{
  "horizontal_flip": false,
  "loss": "l1",
  "activation": "leaky_relu",
  "blocks_per_level": 3,
  "block": "plain",
  "lr": 0.017,
  "nesterov": true,
  "orthogonalizer": "newton_schulz_5",
  "adamw_lr_other_params": 0.0017,
  "steps": 9800,
  "batch_size": 384
}
Rows from block 16 of a small image inpainting model, named by matrix and row number. Each number is 500 + 40 x the weight over its row's rms, rounded and kept within 0 to 999. All counts start at 0. Numbers have three digits each.
After each channel's rows are labels from the 100 images, of 14848, where the channel reaches its highest value: "responds to" is what is common among them; "patch colour" is the nearest of a few named colours to the mean colour under the peak. Only what is clearly more common there than usual is listed. The data: pen-drawn characters of a made-up script with 800 signs. In brackets: how many of the 100, against the usual share in percent.
# conv: 3x3 conv (model.decb.1.2.conv.weight, 128x128x3x3, each kernel summed), inputs 0-127

conv.38:546495464544516473537452558475477501556501524453472508552494474502524433524504460468526470502475503506556555469516405510545554544509549503494515486503525467446521520515486419491513486507588496534446495531471484433483400485518470452489412544502463470488522486529474446503522482504409476528521490408452465516454503464502516502463488472488552414523458473448462521531433532363428471452502
responds to: dark on light (99 vs 50.4)
patch colour: grey (57 vs 10.8)

conv.65:515542442495522466515529528517518399361318467489488491447518539470530481425504476525447508421511524532460525498532478506505467441512468523468441438494463443385488521442488506494498421542468490498498482529502505529579469534460504491529430507508442487455539508489468488485498499514509552516472473464473447446554523522518473447504466469503502502537519464522506472510512498542501524526508
responds to: only straight strokes (35 vs 15); one stroke (33 vs 11.9)
patch colour: grey (35 vs 10.8)

conv.37:513500421471468453542525518525509487511565493469432483452528471553493440485538502545507467512517483467471550451484541490518509460489471484519531471545489354487395513488497446539481491449462560491539533442469466464422438470392508478531507521492515480422500486490467465521510547510439480526423464502434456493476462457484497469498485514494411490465472562491445463499443527501405512465492
responds to: dark on light (92 vs 50.4)
patch colour: black (77 vs 44.5)

conv.30:515515459490465508459510515543529553552531490474440496466502440472446463489490535606506456535505521484511474443463563480528463475488548474520519472509539446477404458509549425508488520516517478489466523522495462488439399495461558499535527541536534498425437506515513483514485500495438504508527425478450495443438446532516483458534470476527443440622453509457418539420454500497470447513496
responds to: dark on light (84 vs 50.4)
patch colour: grey (81 vs 10.8)

conv.60:515521431456547509554474543493475572533533516415492455513456531508504513490476478508512437468542503514542507452492521557504509510494510566524491474531495520491454468467493491502479501575515503469443559603493502431427419494461488529498541452556457484450457523509487467499420501551465514535462452461483471501530487534466549473455453413488523402495473486483401447459547510579417508541454
responds to: dark on light (100 vs 50.4); thick pen (75 vs 31.3)
patch colour: grey (72 vs 10.8)

conv.20:438512523528520499507496445567515480442490543558474468437477435418400444514453503488530487417500486516507534488522452490531474461501558601486532510524530530482521465491463507593472527525560459484467449627505487479480478361421513493555476511517537498542526471541514478497468460534543489515420503470516480503557485478499508480430521519536510494556498481500425464527503499497472493504474
responds to: dark on light (77 vs 50.4); thick pen (67 vs 31.3)
patch colour: grey (73 vs 10.8)

conv.79:532503501542475477478448523476508492518526491469448462499434472478535456479487508539495458450495542516437553491507521522484517445496438505512549470562548402466569448528492516456477473467570532477512497572495507474497440538507539469574407482516511526480472507363493493557544566535495507474478508571523538528449463505551458462509432481462530414449506554519438524521585555500514537463487
responds to: dark on light (97 vs 50.4); thick pen (76 vs 31.3)
patch colour: grey (31 vs 10.8)

conv.33:469557508496548474475507511531437556572527575296479441481443468517502527464489474545470471485521497453495527423521450517546514534443451543478516507543495408520419514470563473482516517476494533531466444560498532501483459557486536540491524553535524478529464508458499496557509532474550499498450526458515472481522530532464440493513451515524522404475507509519485499497478566477509522509504
responds to: dark on light (90 vs 50.4); thick pen (74 vs 31.3)
patch colour: white (91 vs 44.7)

conv.49:541514454498465449527459512532467528549592503547455508530441429555539493511617504556486489495533498513458515448510481523511451533494493465506538554497571468615472532485437429528505552535514533503505522397482527468493551536449473453482520498502504499489580492516437459524461581571540494500443463438503500514502526496480496560481553564439508525473524531473527479505436438458454512490503
responds to: dark on light (77 vs 50.4); four strokes (49 vs 22.9)
patch colour: white (77 vs 44.7)

conv.12:481514467423446496500471509502521514484507419484460457464450521474519467537516488519481489484537501496487514470510478527544502511487507489496492424475508433528475450456470454567504540543498543526481535498476489493479392485426453586537384521488475506466526452575465445459486501490540511462430489484378476506460553471388480470533487508447466485574491526472399507489471469454460544499529
responds to: dark on light (100 vs 50.4)
patch colour: grey (81 vs 10.8)

conv.119:541446425476460522457479522493438519529502560489420471555527413532495523512534493542498413519444437446449487499449452454513520508539500485491498525408526544504359466477510507463462501492558469482475495516467498462488377492516490556481524471516501477409503471455475471492456583514487526532430500512496508483491540463523441473475532520497488503488532556465440570480487518459461449488530
responds to: dark on light (99 vs 50.4)
patch colour: grey (33 vs 10.8)

conv.108:474545479477524487477488545467430603522515458464520484497502479555531518476491475530475490454487515453450493433504540516491481474532501487534475447478489484483480476550530517493515521482486541560557547531546503471494400526427485539571535455523488533452485480460475501565533548467372549521524464432494528569500446510524498466471482478468458468576484560491421490455505513351456522523510
responds to: dark on light (99 vs 50.4)
patch colour: grey (28 vs 10.8)

conv.45:512420511531497525501505497454487502539598516486441497479495503447479502447532484357505488467486449505472473525520458555480488555504499510495501518504489507546507492521523472510510530470509369478498514526494534504507497507461487502469498496404522494508532428465588515444437287511476512506484490467478447472496498506496486484504470487484494497503478452484503516488509375504510481508532
responds to: dark on light (89 vs 50.4); thick pen (72 vs 31.3)
patch colour: white (89 vs 44.7)

conv.69:503345466549422523491481549525461492531488500489517513515447515342444474484479559488453460526506460513544454478445429495487513525495517525521544467519512513464445460519516535528517494542514403541495443524481546528506491486506501542528571445455473533514503464484476437541473430407483496448438522494532474516530543437471501497487482497484525488528480560476489463504556441534501483464548
responds to: dark on light (82 vs 50.4)
patch colour: grey (44 vs 10.8)

conv.24:483471487555515419517510553513445604530505478500472470487425519495512477503448482499516439523481519522515507456452494506506470462503501517533450469516496403470522475536505510462526470450489524537577553580518486476511510502516562473543465475444492546499568427472540423476537470484401490538482489505526552512394498422510502528551492445503463489508408515471492596567535567498518456537516
responds to: dark on light (100 vs 50.4); thick pen (80 vs 31.3)
patch colour: black (91 vs 44.5)

conv.11:507488464495453564484470544453443525568507553491450511470508435498564474518487528530443509537517500525490497485522498517478525527482453435460518509472497428455425510511511550452495488479488516428442561370469538488438511506536477466468505432524528543468526458438471487495487530505467528459485431502528510486443440430564426449564468502533430459437524437516470486495449499561474499465583
responds to: dark on light (87 vs 50.4); thin pen (68 vs 31.1)
patch colour: grey (56 vs 10.8)

conv.59:505516411521468499544446541506540520475506484463488480506471537527512419522520487499529478485599495477499468421533537520491540558555583427524505477528510428491467482547485462502517450505446529463513559448515498435467441584446432454495498469547502496443551467482410474491422502475544513516483525417508457569445466545468495479527498495467466439510524484486437433456470531494432503539535
responds to: dark on light (85 vs 50.4)
patch colour: grey (62 vs 10.8)

conv.106:527480457502467489467502525468456524544531440488534516518482501525524501528571563524486406512520505491460536486529495516543497497477399460522487466446500573460474478506420503477532539502505533510444510441526557492436447523478476478525525443527513513440517471496469430532497531472480504497484493454480496572445515473416473464446461474452363475479476546508390574509470514398546525499539
responds to: dark on light (78 vs 50.4)
patch colour: grey (65 vs 10.8)

conv.122:466507416482445469463447501482509534535563507465546470535541536502520470500541459510471508513483488524490481482484521501494510511502523559501480468515460482454491440530509483502457513428532510509495518431478513474521389509520427482535330501457498470449401475414485476558527505519400526524505478429492502477476409484535476506520435483471519445532488524448489576501460490446435502471503
responds to: dark on light (100 vs 50.4)
patch colour: grey (64 vs 10.8)

conv.54:485448470569472480484474516465490509535495459447522546531528502543592454575620537526531457560498521527521514590479502474524511428531429399468495518458481514466454433486537490501458488488493491526518544481451492505523537524529489437508454507422471497457512410525430514458459476556483511456556490447490482472527447484538457449532508423531506522518461473446461503540422487499467500468443
responds to: dark on light (76 vs 50.4)
patch colour: grey (43 vs 10.8)

conv.72:503519439497481484539498469424484520489564434455488446467544444484481483471488461513481452455514530476524427481529517487510449493493469441542502478535489478508496525517499447481523497519479503506453492545578541469395428474516563474550503488519516466455398481525449471524482491491456539524554480455431539520522505497437509484466464468441543385448464532463456381446555506580472477528507
responds to: dark on light (84 vs 50.4)
patch colour: white (83 vs 44.7)

conv.118:520577419480509479528485489476464546509521494454447491496511534550525473516541459484501440471494486505530533523472489476495483497480513503548517524549483516470414461471475516486463488466471489524425559484523470468407440507522495446509480535501494499492478588471469468549463540513405551548494495323427459480480478469504462487482520452411509445434476480452508561476497513412481450495480
responds to: dark on light (77 vs 50.4)
patch colour: grey (63 vs 10.8)

conv.94:452512448522500539549518507502457482536552548493513498506576514511491538467460437501531458530405471468560460480482475508498549521494484496558481524470479449502410491512514476500500486468525506534505531444547471488473422526582523548455431531440469477454448488498429495502486502457479565513506435449542563506449449539470560425483538523505521488476545461445521621505468521466415468550572
responds to: dark on light (90 vs 50.4); thin pen (71 vs 31.1)
patch colour: grey (78 vs 10.8)

conv.124:490486491517437438453515490496458488403453510472540521482528516513542462421500516486524465493439505478520504496489514517489501372444525475439415430493498502406495502480488527474474395476520496465520579543586569500510537547517561533553540491438477488498530541494518533443485458429487497482479491495520522396487472506555485480511482402483509494426434523506526518512429502508494496487516
responds to: dark on light (82 vs 50.4); one stroke (31 vs 11.9)
patch colour: grey (57 vs 10.8)

conv.125:499489550523452540500485506532454547593538551400481456503526476437513460463459519481503491528492497526519558348473486538494479482522510500570561476480496481524447516442523458517499490540481477497404497537473531467404547510469481516499516507464517484491404495457506514511457537528486541504449488460468536462504497471513515478489471512471563377407476482441500530447533538505536431501501
responds to: dark on light (80 vs 50.4)
patch colour: white (81 vs 44.7)

conv.63:498454474500507549502494391528587441476504483434493493480553499447494438534539483431467570430508516511498477531500559515515574472520447469537487472507474489468562480552512469494498475508534495540480484435500484461528463477443519485566466536479486536424430491496509483514505473475426524501515460427538441485548394492535545416479457446482454517578461471453490531461463475437436515521463
responds to: dark on light (94 vs 50.4)
patch colour: grey (51 vs 10.8)

conv.47:508433533516525523556462467508463513568659533527477459487563487463534461500496476469517495461465474473472540498542515526517536571525512489456504542526479564519474513483542471521457557544541501484558481440492553524555501518510457550461473499434502487508456561460591560443436421490516459495430506470438448506508441436494476490519478512503493531448492402509515524518485517538541516456431
responds to: dark on light (87 vs 50.4); thick pen (70 vs 31.3)
patch colour: white (87 vs 44.7)

conv.64:529507378475479479479499482432450527517545478482470408484433501545529511512463450495537460460485489486520537510482427515502522457533488484529508434447527446452514538469472421451487524440535494517491543469524518460510516487527562444513445513511491502483483514421421469519520513487413454515532452496461515511459467490485506475512520474497466422507504558484451492542441527347411511543528
responds to: dark on light (100 vs 50.4)
patch colour: grey (39 vs 10.8)

conv.105:500521535491512520478465452449444481493538528457467458502489472523519500534475500509544433486481523418476567391402491562522536512501495508509541474513487453469383449453543450463512528495465541494464521514505520460531466611515446487515457434483471467490408495400452425484505492492467479488474489512459467503512481445473454494428480475429557452459437508526489438499545514474478518471511
responds to: dark on light (100 vs 50.4)
patch colour: white (98 vs 44.7)